python train.py --model="encoder-decoder audio transcriber" --dataset="telephone keypad tones over noise or synthetic speech" --train_examples=39062 --gain_aug_db=6 --time_shift_ms=100 --n_mels=40 --hop_length=160 --input="log_mel" --spec_augment=true --win_length=512 --tokenizer="word" --vocab_size=20 --encoder_arch="ecapa_tdnn" --encoder_norm="groupnorm" --encoder_activation="gelu" --encoder_weight_standardization=false --encoder_depths=[10] --encoder_kernel_size=3 --encoder_stem="single" --encoder_widths=[320] --fusion="prefix" --decoder_width=256 --decoder_layers=6 --decoder_norm="layernorm" --decoder_norm_position="pre" --decoder_activation="gelu" --decoder_mlp_ratio=3 --decoder_head_dim=64 --decoder_fused_qkv=false --decoder_bias="none" --decoder_qk_norm=false --decoder_layer_scale_init=0.01 --decoder_parallel_block=false --decoder_inner_norm=false --decoder_positions="learned" --decoder_prefix_bidirectional=true --decoder_connector="mlp" --decoder_tie_embeddings=false --init="xavier_uniform" --residual_init="zero_last" --optimizer="muon" --muon_scale="match_rms_adamw" --lr=0.005 --momentum=0.95 --nesterov=false --orthogonalizer="newton_schulz_5" --adamw_lr_other_params=0.0013 --steps=6500 --batch_size=384 --epochs=63.9 --lr_schedule="cosine" --final_lr_fraction=0.05 --warmup_steps=130 --weight_decay=0.3 --adamw_weight_decay_other_params=0
Rows from block 2 of the audio encoder, named by matrix and row number. Each number is 500 + 50 x the weight over the matrix's rms, rounded and kept within 0 to 999. All counts start at 0. Numbers have three digits each.
# c10: first pointwise conv (encoder.blocks.2.c1.0.weight, 320x320x1), inputs 214-319
c10.104:544497518523521516473523466486496457459442489483415495517552546487459417555528548557435549509493428488415485527451499473383502421576507423519536557501505457520442535519585473508475460518540432475620473507476522555570502574503559513468553549532603588517568478521444472463556523494519574394459340480534509508580553434522
c10.105:455511497472387468470471576398472503458511515530499482568538489495528495479513396505551622566331529448599573607502526479416451465527527490485405547481518552440476529410568469584436529501623438525537438466478524504464478522532440433499542452502588596586556488541576372483495585497475484552539490502456446576521477435449
c10.106:471508465459533573519506498415527487584407521535605491443568569432404480522530522563487455497455473505494552421579529461486496511363500485532622565584489459550455533649435439510533473501488470464669397556401430485514506472453515557494591315515490690444452505512520492479542529380491416528637540499528527519363499679451
c10.107:563451526408563550574602494550465542528516555613506633609484578610518444526555494439492490529509429442515525496493433404571472503524440524499508542460573601572547461432437573636496473582456421475545544490485525504520600493509544488532555417493463612503463547499496506425474599420455512450515513524434455449523528544516
c10.108:560532575484565552517508555477492408411463552405469519586521507611476435514471493472462440521530453474521438579499438508428463499566495536536558477430578481417506493506528552570464453475475344494506471513379543514530647420493589459499546460526566564565519440539458526623476476434444547480568507468529447437444550545520
c10.109:474519484538413466542381607493587461493431446528467517457490503496451554554554535523431602488471444520554490561491462440534551495476470481544482492550481657468455567629405536495457466468537600533544511508434395552510536544505502469463500433497510400522512495405473439490479529578398532572469550461432477444468522516507
c10.110:494527497401432520465508498455469425514530571517482459442557409445508528511516416449448549613535480566465596503546563488466475553334427525475456579522523594505582477645594426582500501526502469563608538486653537553531493454555471532501634447540502539508594514536472430527481463546462486591556543481440456438502475628537
c10.111:504493418406480495502495497577540445484514458477484544453541497567467463419516521541507534454476452380565538527563477569461539541612444596530413534568490482503510524460380561527507497493486477487464496518496538473491574471510583517377547548553431427502465467464512518483484529614494479513485406449491425492503417515438
c10.112:423491508526526521510541457599550483518604552511398502564431495512476454504474536506461529579511457579557547453595600494370514498471436481520602502476574531553443528490549438472502482522441472520532475535429543552510491546489485468480483465436525541449486438489523519485556460536516498456547490591497507504601410513458
c10.113:482516562412513590457468553529416586496481502488572494499579478573489468538542421489589442450505485498505498521393528540509512460472556482540470550430486524416534526492514532588468459582381442520517522527511530442485480405552492437578494474517575385581501514496507500443473479499521453517594479443543498482624429498498
c10.114:486420490533519527486573461569503484441501523455424553508554460533460425578575558426451433430519551524430472552502522480482505451507539501501484479485492519535477560494416619566494452588460583639468550487532465493483512511521424541487589406430556461534496489504480557507498551535516523507459483461443557537404464481516
c10.115:447561482472421503432415540487550528422569444519477536536496507465479592499553490521505530382466472576495521562450402517554542587508531446565381548475522471545510546525506485546598605591501466524528493461422478558571467554470539532415399455568495506415463560446464556540578645474520515503522559510561471572471447467516
c10.116:625533506591526454481364488437423508486535393535555569502510493419528449510599604561511494472615518450539544575476539477534459530594472523453607548560551453492547558546612598569583511473413539498553465500560559535480458461549545520500513497549558562530476450458464461562508509416548531430630418469549541493568533493523
c10.117:456467504458496486516544531603504520454470556465546487489457562466489515527617458447484460521549504561386469439524472521476407489460599458565496570514534558550483456494443501493550478595555538506531485499419479490516524518527477539421375467494498352515473459458548462410610600549489460537420510482529543538451558474600
c10.118:495421586507501504492472552486612460460469545447444541508574530454518535420513535430513425519405511485595503467486553502514570545425576533487430523474495538561527479483438533486538463463600550545550479508480509398508469449429541510514457452514570420511575496561630502489499526547520496477470540472539521538555548431517
c10.119:416607464498523364536522448502472404480573506473513547528477556483579477534537435500554441584481525593594525561472474553479495534545388465505539596565459500579520569580499588425507478506515476573612549446485501472496560519527548520461502478589535456473457475604511440494533519555469424463564418468508539545493480528490
c10.120:489645534600517468544544498650540414481418461559589417489481496490480469529557467610359631547483493459580405525521481405505505544536494469476496522562476375543519544505345439417470490593480613563506492521453474545540467563421546469564543509519443529462482476491499527593515497470501552486528385526494482461423585396517
c10.121:497459501523479505549523532477447548580499492526594448601438473534506501508489555474521522456519521480545525470477486532416486446497508480468522564490524498554510461535624507401591471565521500472535485522456539510441493519467565491456531497525506581563480506504564504560456453504469549489483442474492528533368531446506
c10.122:591445520605414487509467482464493444494584517414543496477522455379490529415516529496468584488572480475459513566552458550502459556458560487471456477556426431465421579492468548528481495441476515523459486494377554392502635540496519531524531431528538478496539569491506481448539515573507458559466531513509481431440422498520
c10.123:539478452489522437509449462540469489498562586474542466547515474524475451499495545517490467451505485433493604522492458565517511455523547516601569522521507507544519569464571560488473465500475511500524550507451452457437525515471571527433550456474420522545479532484567542531471457497459593508552432507456457481502506502509
c10.124:471513441581544495364525493498521488529566534540525543461603492466561468561471435471607471500510468409569484480479418424435512461455490419497609477460498547517417518536544548538589597536492543482512439564360494475446369452536466533657425466496483534561463470495508533478497418439533660487420341529427492473547522589509
c10.125:460564485434566446491465527410506488476557558473538437512621459534559559496515491494487494517494491545426440421433499464454489434438456445492564518471430477544481474545559477616502480603504498486579544595525495538443503506520515587544595563533509569498515473511450470409474532437517500471503501450445494537482460629486
c10.126:574697438523456507401500492512515475390490472446557440394517514536489509496474514465371619438553519516523558453529489535568524492466395452510511482457475422520596522488474464551524446540597419529474514403549538533490483464492581538400442521454425540392378470616480448635460481528557465528402535516476537458525514442467
c10.127:480521465485503486482517478528544486497511514569493537546552516524467507406529483430480505478524520474434451408432413484395507450406516528433476570480519483492554462563457507496523518462496485497490536446482417518453423498548593440375520491457457360520539528532589495610456483449500439502624490470453545550580513523423
c10.128:511483488536496536464524485547516545515510487460503420531494407448480509553459519497528520453543483498430446494488502543481526451485507531477416549505619537482511434524581486497489497490478493497440556534515492520454457470466563475497444538518501487491566586492389478512456546569528514532460390513545531547544463475484
c10.129:577459527521553647482405378457414486545505500462493498469473583501532481511534502479497473436442540514471474480512471486443583565575535539454486381601574554497446542499596568485564508561547455511460495408521613517457419504550384550450443399564491469500522468546489449639519560498571575448505458517457532474586480524441
c10.130:556543523646449435423454535374516517473482446496585551484428518484563459409496439448586483440439512501491448534565610608530448513337453394519461376494429521523512456506559430501622527504480496514507544467370471411443445497577457621516556461529500549373495449495589510480472468615522564548417456501501500559415577822461
c10.131:576523573563504444554489468506478478469513470538606484520592535442502473477524514555443677551559463522392509524476435470439526439515467369542487485484553430470499458540429488485443500587461495484370629500525453516522585457532498532582539525541581442495450525551457530484480487321472537515469533453477470470422562363515
c10.132:444568596533543482467536451504512457540505499629519521515579491532535515540515426531453561460530457541363527676484577430416505457589478529448554485565443479521523552482353475519567514501498436465586451506474437556487529442425630555578441450524441696404566457507495450567492423318530613517434455412552489470391511424556
c10.133:580402513514574467447509439345446454553445549462451470424529489460539454482416494445510485542460522478492535458490477481468497536532516461462496436576492581499508575543503515485564477601478546488384414510556555520552597552570525553514510504534600471573542380537529544541508569554450574462516497479537450526598552485545
c10.134:533475427546494523521549452477538503566489547446477517468533545620480460495474513548525502576447577452485537544575408474526519607471537440501466442327474513403435459449616531465515424525454514486479522568404491549585483537565407562501505348489554444561396462494525551497459455529514445574553644477547498475496670478416
c10.135:454401468454508474475425458422492487537491511578467441483493538535543489472566533620455460484579469552456514421383491514544520538610517452455517524473465462486480481469508449554483533618487450525506474416486484522568487466411494585398474476508521510499558576478556458536535502571506465461470540616402506472447494598519
c10.136:526518551382485560556431612464494488476502440476606545607501615518497530500460515546493484525476478461520481488447516528417594561469495480530496462521460519459486559475598529421504481536493545536476546534409466530478420476538465510522467392529553483529504576539469593435564527474434518583494480548572499439425548438497
c10.137:473377452500504525604515511458496508531511494516500461599576434597538561489463417534484510456462515446491541429443554411501521456489403448538553574553521612461571530433426543545500500496491498437497528540512519564500482590417537466512548549622522528465523475410496560443495530599530532502587439609483491538474459471514
c10.138:463442369401437496504471538479502621467438557594412650566481490476510543471533520522524479488499456426485531560507433593469501538430541458485524513475445454518464469481444566487435429627566521446556521429518478452534582473454505439471455491547425404573506480448644513501579490417517531500455482528505461425405482583460
c10.139:523476566430499522525455478482503557456480470556522475470558503513538578414518471478523562402496481486478508494538514515520485538476526394510470557508533527482543521470521537468440564534523631543474494480477543574503433506506419563533443484452434452510518525427545519482527507438484536484573529476485557436474518428500
c10.140:487370480526395529511365454468506606527542528547523424473436506447566443545560471429461556545503496493515545414462505512434541434490543507517536501458472462551536479506412662556541428606456374522539597517432444438458514509596499499546530522497509545467487497506413467398497523452544507597490578478472497445400532618497
c10.141:562531470556525574591533490488441471455521494408561470471552462448552518542464489515542504525513607485463417550431463474448512624537492488543555543555532479490474476401469560520564507611469497495568520560429534547423494486474480547542583495433501474493465471486697503606496552554552504511437433479516541448510452527585
c10.142:485485542672503509404497473461490501528517586538377512486611507511526498516452459460550528515448476507445523663524514450450591359583474486453478381488537469510519438394393535370517487556420410636419387496431536532470585534567498633430519475400491454519553488449547559521504457467473521483530575404522553549556624426590
c10.143:399467455638546526552506490610475505497535523419544558496542520471533442483524422487450509434505559482518477469512497472584482473487513489469489499549502394537598515548471435583458507538474538533490520492524468512508499408455485511517513616560457497497475558523439417475474477508482505419390653499497543528556450381569
c10.144:509465587546432388571400476469506521511622517440547504551526455521471542473512508538531536511478556520502495469544425495506567457498489469545497448464569531472464532530563493477453475416517482499521502509509449574450560484520464474433548405577579501483500544437491565491555463486521489521460438544517536571442561528565
c10.145:543506465459565531526504494404486556538604473481438502441503479478430431527565481503471523473520446529557516542526499472467484515537500471505450585554477448506405547539418543507473542566503472531477506594491449494476502498602477443455527444544514513478584423517508450450489433409471444560468421479463489448455484546508
c10.146:477460493518422448579539541568471558458589565491569577519498519488472480476459540502512400469459508552487484474486500458539455552496504552506471513515507510552464485440558516471508525512408522469543607489489523495527477595467513514523449423469478437591542435481503403466441576560543538512510476549490577481492508483523
c10.147:443460380619420501553493583601446507469484607507537544595566475639507505518486461517490415556462447577495580379484566391508490542543526578557549543458447508543487492506593421547400497451444605468495497440455575558484521564564443476550520422546557475528452483463525620491440580438500491516559508447536530520498530509474
c10.148:508501508374597478636306523527500439505533495568571566532538475489509566510460602511472540467554432487542406485424576473460509537541444517479490464464500557491442493441483503511523540480449452432618496549444470505439478531548426448391555435578433412460620565469530459458520583498526542548523493518494422469460575449542
c10.149:517395490532465464502508481577514520469430621436416509498513549546592464510576445452501504373433505464555520541447475535438525433415448437465471546596458600379501424481489434584451481507527483518512512479522528528512393499462559460562488475542539495577420496588549520419568500517450592560388503482535523485450512584480
c10.150:434490601509463570491508485446460443554493533516523580476537504494523544486525533506482474446492451447362546430411506464561587503533583515598512500504550472553423487468499503424541529484500489466437526534487464522506468514561543504459613474540509510496493488498549549435436505430538576483510522513406432534440515575447
c10.151:472379523558463470464518558457519492528455628455581527477532422462553468457435468480565570503465417502433518523509475519445498454429521561489630537548504493445504503496424464498493511617499496512609486484587539441418497530596419518480551635479511567443488533414469396506503576444486546528322410431534450543570469380486
c10.152:476565480434594485420535489483489508538416479535485513497567457436515511512570518496537527463541544606541459520466511542473511431452615532505473477434582494402453563421438520584550500563381493420459447532491517427435550490447562472492575477472543502515489514474507500463506485437474520546491522442494550540511491567501
c10.153:479457452502511546533420555598541466468516545575529604545552532443538457525564470520618482470484564520416528488546351460530374488460432460485528585518475545535581450647493408620541505482522446528529456576532565530541484539488524531484446537503524576482458491458509579499479490471545579472485452490524502450489420482471
c10.154:469516565626488452502524551495544567544444546498570555474567466469440479537487545555524556450579553525383481489533497520409574446390508450493534549470480445507532505420386490450471460484510561486487514504434529531489559402548484572477467452484457542476461476472525593608554478504427517526389498482482513475489526465505
c10.155:573476540400493482552544530447499584486449519498686530474564463500507435534563464441546559498474544555463466530491445475422494414507477475544527493494525449570544458525481473501450505679527551431533477505526553517519421469518528487412545413415515570464548507572555534512481450476484597516330412471512523451353582530560
c10.156:529482513506496523535590517478497525525571537467600477557510559520476533525433450519536531461502506471554434517462520464560505528449535562446505430481522487526451499527473495587519513569394604456515540540494456536542571532546501560524489445566438413509540524519525473510531514525483461571407516494483516503476569459488
c10.157:480565483403459491523468506494502622458463493496525469514446527519506490506596514505433512416495516443538687535491420546532523497456561453497560456485529535537524512503471443497440447521479465441557440441451484557455469442600526446510478532425407560497531499470490480549465566468478547473429516380504543479414482456442
c10.158:481608498586435542632403480555524468493486468527559467415529473478534417421484467451435559409518562434445470526397461420489458569608511416484515472341475492474600468428554416488474427513516530473310502559426578562456379423483618493342489457514607536460570508508427521643501425515576522492570419545498548482437603494499
c10.159:464512596575532512496533515445474506458537473477479536474556495489444508482492503536561328447481438500535482524456574536495443623527514493549378445474469532561572365469523420510455558499457520516408522464358530462475475572454537543499578437515514527525454539458587591461563459472543385429406544557497562505558464676532
c10.160:537513539594526455473528535432549546417593484520422447561505518536492525484543540450510536482484503518483495529565506505464535448523501583511491472624482466598480497493453488554520472438382460450588541479561516437571426476517508565599510526477464471519496460522513525467476509487476512506518468540449529513498453456468
c10.161:488493445520496506456421491514529487501459488502553484491443535528479487518538508538503496568497504446454570571519529522553489494503510537561534482623546476539480556534573558411566468480517515477567527494492558482473474527550514468519477478497599513537448468439447455534603492476453504501486588435515517503488428523565
c10.162:526433560562507491509423547495458474496543518498506526473506570511620582468523498502420494466510495539538482499512518497496549465476564475593478467508437501531502535445478427504505448482594521466466518425498513466538493612548461458686429480486486556514483582540616501483445542550493429465509583533510444581425500526461
c10.163:387474615512544463521481445598501514515454531547471518452422518483526488476487494503512533516439458493492618451493453553457593482545478449501486550398475426489516441517446399492495515487531489560528518532437525432481545444506609455451554548467584577530505476505495464493446493491470466507421492445545465477510497452484
c10.164:495507518485439479480551510459409550410494501617386579470476573477478501520545497477413512491472465420451496550592500391414526414599497500509510552549476542506610567524418515419523456583505430522476467503533542514540499461593447510467539519492499538435563557474520463519467544564505542486461431555590496456431464456521
c10.165:525471572695523438552505524552508448525564422504421463568507355498492519546458507475522586533532491522512467519490570519639400475508493544477624555548505435538493502521545493626508503532551545501511516483537453560505501514477528505598549476536468515585532447498419445577527450457559532451551397494513581524352469496494
c10.166:462521520561524466533495562525473500502561561535367486506488499437446480503510466506505552584564495526518504535495560518524522487543544464494576494471547598509538580522530480444502530521464447528444524484479516543601443477666495496481618536428525437573574523467502568620493460372497559521508493509437561545470493370541
c10.167:486420489508466490484483486467387498495521511575423583468387503509514453522555497492463403451500575561591476490489559516564555504406455494486507454367498551527534476484576463499528529505421492468447513445418524578479515519489521527594427444492531453544450567532503517537541403625476589500523464607457473447366530537549
c10.168:405459549516404434514421510431520533573519541503462447516497599565549543544477560543502507509420457460519641420558614465497470600587461541509507559579451534471505404508445480492518534453495525519580469613560418515472472538578477493504579502518543578461482527463552466450592502512534467406500496434526498508471550495535
c10.169:505473497447432455477434530487489429535471559503493537557501400438438515526536487548505528485563456535500492466525614569483449546462504505547511509448514463534477493513555507460460498486516437454518500508500483425470549556572499498492532425517559479497495594516499633477539527521537577490409493537552361451541546455481
c10.170:381463530623451503456530479523494552556508466609424481393485474444565569547530501512524484567452511414426487536476395545553450386428507481567433431460614421499492501541397522570564530565530448490435442484477516565565384485507565494392368492503388515448494522499520598374448527571415505500581540441488461507469440585540
c10.171:468528511418541595491530446433504441558491451530485520360462524440481604528581516493479421506611471510432457530483487480515569486543521524491493502400482419500454435539528490492557500503410439351498493527421536529539497531502480460432417494529499469464511588522501579427464486566408483571338456539504495434522566386546
c10.172:518506426492628509467507498526549495445485512537492502474552480492554524449565484473486534523510524478448503551432430538479390479461532479490516521438515535538443447485430538385510444530496396525453484572530438498567437454434529415467497510548492496488482547505450465547565498507531442580545550569468499504409470478478
c10.173:521582585476490456580444491472506555447505530515510433533430469425555515504495425498571408464476428450537521471467478397518605466545471407555444453508438657439565526454477615483469584553438507525451481507406454425461586492507529543473470534588442515499493540493535519491497475517497498513496554537521501500501450516462
c10.174:517500497576411414515512429483448512481454552548513562486534453522504504514435494517480481474455500590541448498497495446466507534561500567517534481519445516517425516520510512479493541395515469455492430472495456470494540487590415482482530505444543497567469437490539544527437428536429479492543494532529511489493460520456
c10.175:445521493505451458540534496564525457500470480517465467549465446543506505416497548489474429523434510548483447495494473556470520526527485406498512513485525563541469526539400491555509538499475464512524449494549465511508425513519376510542522464508578509529501502442555505562507453574536467482510471558541557435474463548470
c10.176:540469527611477458464509451468532508482540454514469482448545488516486545474493436502514490525486472446488458461455536497532513507510441497511485514510474497452484519384519495494471522507464447425561470536498560509531453441503494493481548528453556494435515488517525497474480437566448521478498537489554450510447550513503
c10.177:507521452527553488473447448544586465507541641526559529404542595544490465561490417601485526540376467471506519527559426472472550461528467483494501524504562528534504585494518472509540475444539474492462503495471517593462454443492603438526521379497518504486537521461502439524497463385505484496495556500583494442474540455497
c10.178:518563520541449440495406511548517543484494454492477415491436503433473494475504481463447554506504496477559530472495484573469411476511543442508491430468494526500521630531510542611601519482409427487563597558454481487500529474496437506609573468547531497480518506579518536493499533536460404466579380569584490515423464484492
c10.179:530476546532506530476528514529506530543499491537537526524596559465530502510533597470465429499520488495454602532577531487458424488559432482522542580527497514479439550491484655530508583447524469530432478533522527510437504462470495507465481496487438506472546450499507549540524473550541452513574547497496642529523458500457
c10.180:519450534492581495531485548451402496507533457527526534488479494482457606529416449437380519414553565542421459539560450426514511536410484449528562553482431519470478516506501430582401516439540578462506517420532520485553411488562419479520415438475416369516516520438482484501523566485559508506441499524415472553407515494517
c10.181:536623481655529444477486483424466436440505522521431531534436486533466549508506566507430506477539434492430487476560597467517490460582450544480523622455513605433483560427500461497474460537449563505529516501487460521472484519386473481536615542472509657514499469531451554568502467375598548486526402499486563467380587553501
c10.182:492474569505504516481470479494516538482459499513483555505458449444493571605433510476475467532460507529509518531496541491527510437471468567481576456523509469534520548449552521550501524521517518533495505478437497472487428490438429501545474506536508417462494487563513580527502495519525560559499551520451525490485533483425
c10.183:417498455482522584447531508471473413414529505520626449400477565482515545484576399459469447542441522509419501521430490441562405431404513473543521520472506470538502468547437464502585612571535454597463463539535584452571487528508513435454473414413534487548574524502544507557454462459576489525501484480497528528551431586479
c10.184:593502456462525461485532495574442548464561564596476513436495543503461540522456522481465467556511439524461505601452529480530655457659456505551546522431552606504553468541446545592510447452476464513506490540449494543472582414472432494381468398471480400488478549502514544581527546515505595474440372471461556474442585471490
c10.185:469526464478562468491507514392476401511538494550530541417490453583571492526555532525445464474470528467465498519481531544500470495417492545548414502510504470467465459497490498420577452479509513556458560541487465546502432530537530394485504617532479586459488513513479492590482560411445508456584503448511494473457508375495
c10.186:457412459505447437382521440567519522512524522562540480544531540613529510419478459456547522466446501507437547503555403468494537504550391459530576389512487433586414473550493526542485376453420466514583567558591437537472381465565590498389448367485500510508449551538458513546544454549478485500411508490432466479549590391509
c10.187:528513463492472484540544448580536472453469557517514416560500491439521431441414441486483458478532476433528559521505530457486536549572476540554504565521527509513433471584506563507528456534522561429563473525555429474479438449489445475458445498509488501526471469507550466520521469428494488528467510497509457539502416420527
c10.188:512451514583515509537416468532469476455492526525505502517532506446452463492488586513514537481525466496500457508502448503586548523524530466542555509498523472490496479447596513457517565425527593555501562432453443498516491531518536544592538541519595592458529474467506578464527506586527467500495498548479555456414511431518
c10.189:507474555555493444512546509471528461525480439457457453399592473509475440520472394506503422518554546527505435457498481444445488502470505506498446503467511456499496517455448421433474587558531539427500438455447532436520549485518519418589482511579536438537570479513455476492566497512550392497502459544465460546503546515484
c10.190:506473462409476487480562411559528476479482474500563531488486498618506501498499496461531460536495500463478578480507518553434530520388433520538532505424508556482526544571488557510441544508498511532499467456548518477519554481491518496378505518451521469533501519475459488538574538477548513525556486467479515415419432529494
c10.191:496447412460468565439492481447525542551575495485468527468541559463474544470507468514496489415385547519540579397495371576564474466437527570486535509496473408479555499412441502516452479498557474533541554487558502532497440534548573460499457530567439583501482477442532569553427442503504506476558513584437459377474551421521
c10.192:463339570552545456459468461434522493492484549521483531502556505559517467456522419572437489558563501649520461524468474523432410453454463556454440487491442598507490553460566595544519537543527392626440500485649488479446416463490408529564490539614680457466482493399489550587551531445452555557429425458482482484544557431463
c10.193:529369525444524519504507471356496439510437527415482556552536580573484482491532424507467481456502486547489540549512493501530436526482466453567493507536589477434515541524533427519528568487534436512402551464516491452518449624470562430589524544566538452486473512496534519463480511417493494509441582521478529582542500385384
c10.194:465453498504495566460474538485539584513506502550419458556480536564509576507503537452428451444478507515517543449503500528584550469514480460468517588503475517454512462551467473580499514511437473535504533541452573527490488598512455508466514549549564487442542471575418547494555499450519510469504438569572477533474554463499
c10.195:530399519602484554572493594471511542478450517552518567367430479463534508520495531456464509532462449479479526474500498559497458521553355530553532493432587553519515465527466497475538517466454524518419479466497457545499455480503452498405507579553523692484491504502418566586532451467522504461525394469542435460449417530535
c10.196:582491432441511380527440518498499473572522399537533589576474432445518483395447464485508462489553439461430532539449420437477464463460537546495484514514446459571436550501411552510503498443435447507498602481583482411540513524597455523501453484508554453401503449546523516472451548445488486450443469646405483464489503526462
c10.197:471409490548484472433572497569360428486456510582352578562505487519453420531467494482552597486602508509474512509488489447461486536598477584491552492432510408540456486516461467497483497467478526501485492471550482553492539586432514472698481525531471497592494520516513513556537505393519512584487505509476489496528565307506
c10.198:455460480542398466544526574417453513536512411510498420504456464454572547532515424434412576543527474428564478534451438507464540497434504496591493441449482579535509524430490526546487579510486492457470483533566547512475514456555489571544530615480474483467491505519504437484543486514489633555422540512504409430425488482481
c10.199:387507470506499455481447514481432498635542522469422478516556466517496484551478531531422369516422545545573545411530513605471466529415508486494450523532475552519527481556520541559427515558452588491618530493541542548504543510483474531506562517546530575559467457430527523543516531451509482573472478454419570493385489482573
c10.200:540573440527486571488446461449590467459496505433508452560565444381428478468520493458535468410500494542572554421496610490539551428467488467508484514538415494491555599531427564478410425483535512436445386519537509513526680489498513467498509556562531449497566453513460464451480451442485496519437499453527522493478437530533
c10.201:541599512524431438480507497417471524440473485471518453553551530495529487602573487569452528500498485555493503547461543476488410446497468544442522495551432486455574472495496461516459530513506535491467538450424477471510464485451517503535393483477459585414522546528460404517553491462479503534512522506468498446513480505498
c10.202:461628506576481530467486547501433521481503532465445502480513456501508571607543475510435476559508464570414499464451421479473551432420516503504473470478476489437544500437454565464491493473484494416478518539457516485561559486461435426432537557482561509503496524429485522524512538434504537454422418508510409523518454508522
c10.203:442497429546556440561490491556540542523542620514553618518465522637404512447493560484456394543496473590527535474490532555514502536451529484534418561454543427437469410552399525535525450466389555464563517497427494511510441461458506497535570470456540546541470482451548564485520512567554490624635507467519593523542460438544
c10.204:565483468430483549473494453543426477474514534482548575476565497485486481501511387557512511541466507545475574516495516473517577522486465542441508518553488514475524502529507469549490530511508505524463511535466478430507654501524489532463473490477472517440471484513542483458436473448504515447524626559491474470474556465512
c10.205:375527557461475516542452434665510419459515511602456472451554432444535465616528451471496417477455489527516443545507455513487440473379505531522427436538519499482544496508458483524562421544444477513481483528508531485506511504469528529433549549497438469553496520483441558585538473588490581491383498498520407492453543462417
c10.206:473508454475510389540462431553558468555481494511524505476467520388497440513444476529522608449510471538486529477393539383534614567448627512503505500528436462455456464547458562483458537502517502489376491517450537427516473588527578436418602466540606474438598485492504522519450490539415453510410374533483539441447538479535
c10.207:354486513474513505512564512535486484476518495558554541471465509440512533504487473523515467503523540408440486452487531492447557514405521521399492505502571555515517446609514428578583497490429492512478487536509466449411478463531482484557522485485531498476464534456489454554485505476490572536545567572513417515423553476545
c10.208:534566481572513523519540558777475446537480447603439514573534460483482539434537515516458451419520563534497513535530465476480437487528474475500424480466523354489530462495527599550513473508483454482471442594488497537433443536598428430311495491433492442553541448455537577447558532505452521460493521547556462539514558481499
c10.209:554534574517436423476616485502467426390548532447619414420537521473438568483545535561545377593531556565524477464495517463486528444429526500459484471555498434464560475519605489522559481512403490537475512484527529476451609484536470455537470574465469451477563460518543500539446461435523584549528519528415479499462555518490
c10.210:501569461400481601532530557468465465456484472528515512470492558416503569462480498430493468518505560453470583516516598502506501492539498595461452497466477410466525504487457428470478457482545569498498551433486414500478398581500569506608504479570474531384459503507536432457504482517538460475491502505498411544574502510551
c10.211:483443455466448536552494389593510546473495412534617545427419528465485534591536555494545617501587488428465484514565510480500525512496515563456547481440438495491426481478505463543559506568489456495442554444532496457478464499507444449468511560483609474455482445623516590528448477491435562501504537448536462415483575576522
c10.212:478552560509504522530563480539468514455497444474455536536491495465467545526596526540475464566474493523481423397483471457486486465522553466482531507456494462551467524526393515529497534463485581522509489487493447479548510540485483449525420472468485442500539506456573585510491570454557450568627594529467463506528361487498
c10.213:444606475522457544472423498425513557396502437469576568447526484529489454472505503518409514475545519495571440470507518445444495521556520515487580538578549525447483541478489515563501475541585523579538543518489394442448470539428568548473512501469486465549504498427431534436565466493523451518483522462567646560463483420541
c10.214:421502505469470515459515490535554540432441492449502570563493563555502417586514611474559446536511497490549453473519550542492474477478521537491462465477427520494572474518473498544475483447509505497594476461508542492462519567438441487473475503434505509427502455445498505541554502467437575473420569451449445553510583551478
c10.215:413460501530552541552523481521554501497518517554571506513493490573439533435530391546605440496603568525539530518526499433496571460596476453556459502471557439443502503499502454410490489482482450538406515531499497540449487475455454491474389548437522531470474526491572494490556480497455525594503463436467515495545513583483
c10.216:543482524581603525618511507421479446459456498546448575593556489445495454520472469548534462473539509574600576540500434448476475505479503500419453407447483475509519462455484505512541428506445519499559533521424501505428425471475493507505493501565524508538463498590498416545514514553469502493469485483425529491505597501472
c10.217:467532406615499467551514442513431510452580507519539500598522534482545552494566465529464560320496509495449469514480489563462578493549469486439501449429465442491493483438438469505491474493569486578405411493598545516562495496522449423498531496554499430483485510502444435442495528536483576530514714550441509469601473568439
c10.218:467503467505466471507433599472521518422591418445560560504458438517545543518498612438424437475470665549492589512485497523529530395563489482553455429543538531526505511457469504511579509558527473628565406549519546532516458528422631440473469537457500594559499538488563451564544543487474619539608434498486482583500514414444
c10.219:603410541481529426465463514290469598437466552507537521467573510555413477385475535431589394470516553411601457398537540539548534518434578492520554507514481573607487429533339571527530506520568529530484529513461476502548532465474426476716561474517543558523539542576529455414518555405487413510498446498557631594405421395483
c10.220:546500442508493491556637498495550429501549584506426484465533488483485483485570567448482533494497489575527551465528461451572487522493459438494434512431545478440457516424462491517464531584430583456505476499481448491526527511518517497486538486570550587523530499509524494509538547462543520493425473490484581551452551490480
c10.221:444468515408514485478512465362473588466488565580516514560515524401503443454492534443531611516560589532489420425527474507419563517505428459542521508368524551530552530531503525505463498546597455468473563558434562474467532461443443498549485446507501563608450442560525582466529489521497540479526588488546528514449534470552
c10.222:422444513460510487465384504383534561495468471427585461484432533523499503481507527522527553502561456592497583426602489450536550606483522553553506464438603508482514433349529484422490452482439555456488529437541520489462551418478489531580525431494470523420503494472436538538477599400392529473417524462430573460480456467432
c10.223:403405463463486408561530489606470468481483408529556532437521544550460506522498524443532590511395519447433524460455451444486520531555544447573495516551494562507482477553573486474507496544486496517462553448429529431521529492460602458554530502522593386496477461511481538434501462453516518558424547535456530466528445588521